A small audio frame classifier, trained from scratch.
Model: 2.26M parameters, arch crnn, activation elu.
Training: muon at rate 0.0055, 1000 steps.
Data: trained on tunes sung on syllables by a formant synthesiser, 39062 training examples, 1.6 epochs.
Rows from block 3 of a small audio frame classifier, named by matrix and row number. Each number is 128 + 24 x the weight over its row's rms, rounded and kept within 0 to 255. All counts start at 0. Numbers have three digits each.
Before each channel's rows are labels from the 100 clips, of 14976, where the channel reaches its highest value: "lies over" is the class under the peak. Only what is clearly more common there than usual is listed. The data: tunes sung on syllables by a formant synthesiser.
# conv: width-3 conv (model.blocks.3.conv.weight, 432x288x3, each kernel summed), inputs 144-287

lies over: /d/
conv.138:142151141080120124123138128127158153125126147110128126081093152139140114106112119138143158123172147119103091136112142162140133184122121146140160128125086149142126099136130141130141118130103146147117202135145136104109140101055137151112133130144161112113154120148138115126147125141099106162151123099123106104126114087167129160154118150159172134163142123114128114096150160111116139126116142155107125154146118151107122109160134093108143

lies over: /ɑ/
conv.43:135080141111142079079088153122105131083129143144078116094122121148097119128136142182139118160119124182122083124160124086111118137128152127151110122149157149155107141130095140141124145113148116141133097139138155119080145125146126132092140135138112111132106137148107182142111124122130116194134109141093148098121149178179120179145140146149164150118125133096117089131115116137125132085166134102144081124145113130109088149156128138115139

lies over: /ʃ/
conv.45:123116150100108106122118103140133116110131086080131139068136130142102136127131113112103086124106151110131133096118118115118123160109104132157128113163096154111142084088098141133096137104132151151136121108115131106134132198100128114145100080145148116140131134109120103102104107147110133140159097119153128148143145058098130140074152137154124122155177096110140106134140092111135130112132179159131110094130150121107146129153110138097109

lies over: /u/
conv.188:155122147120133131141141172131136134124154137146104132149135090112147145145157152144141122109141147124147150127150186124178133122169127118108125125135132106125161109190138125123160114145115156124113137190147113161099151133139124080107093157128107108135148128124099127108201141056127105138127141103109130142079149132143163084110155137152126131118164132133091104134158094110145171160147141131134126155117183149102149134081123118171093

lies over: /u/
conv.337:127109128141094136139173112107135136120156153149141134129137146107142152142091144128093170108140141144117098104143124137131125137131159149130166164117112142104134112134134157132129112141144093142096120145167131099154128117119127139113093148121136108115162147143160125121158123115057138108148093130125151115138124168181137104166126120089074129148160131108154126164133144112130104116101125085111103110151122114137140103127173110084102

lies over: /o/
conv.77:100114126098105123129169147153169154161128158137132193124105133117126113074163128154120141125110085122115106105119125118106134105163145138143118153139099153141129108181117118125134092092094067117125134119136087161129139124108127142133119136146132145103150140103088159135127107150146139121118142166110122103173126118144123122138096117088117186177122116104158126128129101141196127099124099122168146123128097123100122126157151083109111

lies over: /ɑ/
conv.244:144148124117133119150124102167138112148138140140119139120156145156093138145128144115153153119154145157135058122141144117108146138126170110161093143153096132099118134172123158087138144116159151117174164140137139148113159086149145110152138156109100097091126176105137166145092119133128086110119122184147133129137078110180166146177108155136114174146130116118161138168092107122167133118121106139123085122115157160120116140133165075131121

lies over: /ʃ/; /u/
conv.56:120152150148090116128153161124138124140123090167126132101143172160144139157146109128132103103131145136077117134152121180118173103111151135137145121127129156085103144152142146140088120148142123133152145113130139131149131149098149146115137131136162165107133118180116188152158127093087152112106170108110167148105137162141153147077122165152139085137161134145151110104142138147148158130092158127125149115132152122091147159109136120119071

lies over: /æ/
conv.232:134146113117124101150123129149156111132172145125147130107151120109129106128148114125097118089161169138156137162104100136104089123085147170107119144136078171144157109138162113136111169127111120134162149174141131121162135076107132115158137101146092152148130155150083091155125126134146083113099153140120146121125092163086091098159168124126136084130124152119125130149170088144140104147152110122137110084087128128147128123130118119148154

lies over: /d/; /t/
conv.214:172170186160078120136105165092187159152119128136160166113133123168114132140164123102115153118128130163131094137110171098109131153131117140107132155132070109137113114118094170138145153110123132147162060144074103121154073152109114128126151112131113146083119155108134174138137078100167105124140136099141149128150055099128105144118099156144125120115150141172130136095120147144089155175117125137128118111132163139148156108106152150128127

lies over: /æ/
conv.15:113134100167141100122114124181160124134126153143108106134137122124113142147127116103139089109124116167129105133098151145127149162147086133137153111116141168161130113088122136123139148108136087121154137129158132150146106118137113133103151144100199120140138128150145077171111147104146139147150127120122124153148121142096105150145149131107152151128194056123138155126104127103156157124154121141117125102084135142144110131090141137150167

lies over: /b/; /d/
conv.235:131108122150122113162124075066118110141127125122095105154121104100131123093149123151133111117121112093147090156082098121115164151114116119088132143105146106097152133108090126148078137183143118103135116092123115133077125116140160131103165082140118151121099089181113128139124168137153139088131124127115094102146116138081079125098112131149144145111161165104119132104190150138128132109148151151083179096123140142121146120111133117125135

lies over: /æ/
conv.348:131092121103115099102158099165106074123139129141111139128098123162141132095140150105108147137176146141101149084165118122107155154142125106126100119135085114102157129130143082151100165155129189166153169078149160120133108154111115126148157122098120096107113104137112138111119141102123107135123142131109144145134109085136114139145159109151144140146142127121108152124159127161115112097114102158132144138104135146156130120088171106085154

lies over: /ʃ/; /ɑ/
conv.70:157111143115100113105124145104168115151113168108106132132118127158163129121109120141141151159142126147116125141116176148169164097092129133145121119107118094119123138156141164106158119148100108152135150146149124132133125114129149135098091112150101095121174142130189149147128152114091125147112139114122106130160186119089158147150151127122177143116122088150112116126168157153111127145121141141133158128105104105155116131097161127103136

lies over: silence
conv.411:112126101099151141062164140154155147164114157114142108103128104118140148141123113152103124087132075124089131120146111135171137157125145106178125086143145151133117114124088147150193167101136122125097125136126124123149146143107149120106083127130143148111141111137118115159093094138168125078194099139078159133115111158126145096124091145157092127128161103158165090130124148081110118182146152155145136132141119130100149091117133177118162

lies over: /ɑ/; /æ/
conv.48:090148105097172104141112127148104087098139096144166107123134112147110151122180107147117112145121104125135078144115101144152091111098113160168152164087159162152114117135101081131116153104130122109115122113170148125149109120151124148142119127131125123124155098137113130128115102133140128156118072143163101161141118159143115113098137158150106175139154128157157124142135154117171118096155132140113148122137102132133158120101145124074176

lies over: /t/
conv.19:152095144113082118115089094110088150129095137100115176132120111110136141117141140147078125143134091128095104155140159130119162128149115137100136132090111125140142143135133105137135154120104145166135120142128145138100137115116118095116156121184106121142166089170136150097128097115146138101128127159118140186107114167120147097097129137083128132144118081158147097148150139094130126115160118124142113106135157104121128155150093100131167

lies over: /o/; silence
conv.381:138100127162138133119150128107145160148115139106158134127122162110113132129131104117077094097128107092156154126106147126131129113110111086162141136128122162134156131068111120168186118172129121127161124128132087128126178149157183151178149123151138119125125143132116134121110128094153149117135135113187164158133142093082149083116123087128145132121133128111123146119165124100106118158106101167105075129115118136114121149118102161107139

lies over: /ɑ/
conv.252:130120128145137132109087133134201112096098119065117138103110085129141106143142131132116118125117119093145166129095132147107095131114126166135137129128129194137121120106127111145114168118104163099107160146147133113102112068146103112159116149144166130145120137132105113131124131130093123167100088135113118129183120131177126072139124125165110128109142132141157096121137148146147116121102083148098111142145168104125080126136093078120117

lies over: /ʃ/
conv.142:132093104118139148100171126106103146156093107112128134086121141146092121141123136110095156116096112104115132138060098141149159110130143107132138128122131161138128121135138132138162126138156105102134139066178120125110133136115119119122159087126124117100113080170100077124136097122109136123139161120121116141067131105095179113106130091115166124139180151075146128131148102135117124112106133093111124181096113113104166134103122161170109

lies over: /t/
conv.273:085110159117145094106137156140144119152124126129132089121108108143123114164106122105184098140146153160082114099088156143152127123159110142137143098140123125106138164170155145155132097105110094136086120145116124152171137127121119162128122145181138125132134151133138106102122157147150113124109166130128114170090161114123127139118160161144118139107168147123120157128129138093098140127121161175115153119137119097128112103096134100143131

lies over: /ɑ/
conv.312:122102119141103149143132153162118119157148104137143120108145140103144107161146112096106122135161137100122118095144134167163116120147169148114130157083154123114128110120153132116147153109121139111122148062145160131118112116134136185078121131151151145145114098111134103135149173090133138149150153092108133093122124104124151144131175119146093107120138159137112183121143069115164165155162154109128127156137110173146120142104142085107143

lies over: /ɑ/
conv.388:143094117104119124159150090140169135092140127152137072148130067145095141114154109192117142093085139148114102126159200127131078142116126153145135139057145137109107119125109195149139147110131092094099117129188172091141128098103167086122145172120150126129138132148122178156117143152092114090144153110137140110156136114110138121110121144179187131119154102122110095119108137148131129110061156153132082098124161118160101081129122169140130

lies over: /o/
conv.125:103156126149161143145157114168091137110104119080161117139152145119140116082149129142123142116125162118126124109106112086109157124145139130196130130083130113123153090137119135116129161127156098078115128144130132130141107122186129155099114074130144125152113152166080125100127106127129150131116146108123114066137107110113146107122133113135122110170124131106098132158120157177154177135095110131118143146143149161155127133080170142154147

lies over: /ɑ/
conv.160:127130127101157096152152112110146137157120105105107111150156152139120130122146163139154167127146110117142121132136145132147163141124169172124109164093103114108119105105113177114126149118139125096130103127099158132138155095168105112088142132145114105135141115122156140106113154122182148103132122094066136142121133141116180115156164080206119175095107147153142128116138075156126121120157155114093147108127122186082100148150095159131126

lies over: /t/
conv.251:163143132165137120141094147171157177146077119145088129145127139102132094080128106139128108097158122124104115148118161131108124103095119151154121129129139145114158107105143150111107157149138135114114118144112126138120161132098124175127123083185142143115136131144107090139118111123142123142080100097125119121183125137150106139159137156146137114137150105146148114135140155115120143162167173143146115152128148124159128123151135132095087

lies over: /o/; /u/
conv.29:137122142148126120122131165153124123159122149098108126113148129105109123107147128134128126093051130124134102092138104138095134125120169120155152112140128136109119143131173149130120103133139115132150125114120157167122100098131147102140101144137135142085063122140166138160163122154139085102111113122131132123134097138124067129155124119165110168103162129183121125172159127101127157107123142114166136124092113122124118139117073113164138

lies over: /b/
conv.180:139089151134097197164124150132139146130128088121113154100121117098107138157096102130089137155164140160155113139157114147122152171122143112134129110133124165108132131147123113146207132111130130165096131150138105127131100128130133139149130155124113131121114140133112104153122147089128168141124150155091140044116091135135146142151153113108159097143125123115141121149149109172099120161128118090124136111135171112135102149131133122141173

lies over: /b/
conv.327:129155122097130171122110154102149166086155094163122121142095107140124125194098108188119159135150121138117118147148122129161106103136146113117116125143109108160168145146142132140124143159122154170128156163162099154143167152153114118171151113092137117133143145127172124154160136215098111126180158180161138126128130144123130139113146145125132126149147141089126186128166160154127133108101109105124129114130137158162102168115145143140136

lies over: /b/; /o/
conv.193:151116103122078118104137171055104112116147103085187111143117093111115124143118120162149129110156147126131112147149152159127110147111145108147092095114090093097115130096087155146124192109122123101096108127116098140125173156099106142146118115087099167134131127096171106102097158099145154125137123117114132092154137146125109115107138157163144100125144152144090118126091136145143103131146146128113114111181165140083107132094127136124134

lies over: silence
conv.266:114131163147116157153141086142143136129173148103117159169134089166113128140137179131139145115104156155113112159137119130094094147115088123112127161125139120143139124104103133111122152127117157151145130132090134125138087129121153128150166084155074115158183101154146094152125077131133156110088138153131081097118118103151099135087125126133141117111132164149152157130149126148141103127103136127122098122063130116142172133175141114154104

lies over: /o/
conv.143:116158133122115135151138149165120104119156146097124106122115111109112140129123148138178108107143152109113093096127121138144132135181108105137073104108105092123185138111142140114158147168152145125060104088122120146158087114106153152094105140112173123156146155134136179156159080139136126094121117144119111174128131080137112161133130109155119117119125099184129127134140162162141144140132142126121157104118132103080094102157125114150157

lies over: /æ/; /o/
conv.408:138112090124111143129108130137128148142104165113085155119157114137099120148108181114181130075106126169069106159146146160100127105096107094123110122190099087115123119157142067132077095106127143130113090153089137111128093104084089121084166116099128088131110148152121157151142100117136131113136087128093140141103125135119087153101121116169141107129107162134129179146102113163123119082093114127160162139111082119148139123112167115128096

lies over: /d/; /t/
conv.375:143137140065084117159090168144154136104106155181124148124116092162143129159124132172159157124127103140120154143154113085091157135113126180119125103154125111146125149130143124106103111093136123169108115101128149158138086099114138116145128146143155157091130139149187128155131159117133119145081113144125137114098117145148109124178157111117116099082147118120174161151106118166121101099117118178116159143122138181132131144125071113117129

lies over: /t/
conv.322:134142126147147136110133128114061063144114168117136125120136109153137104165098147132107155116166158165140081160166136160104131157125124123104095144203089135147152090116116116125125190118151099175131122127128112129145138131075135107152105150070077135128123099117126131129078157138148167136142196144124129149187121122123130128157109163115116157130131120116108142151133124126152144089125134111086128132113141148107135105101157133145111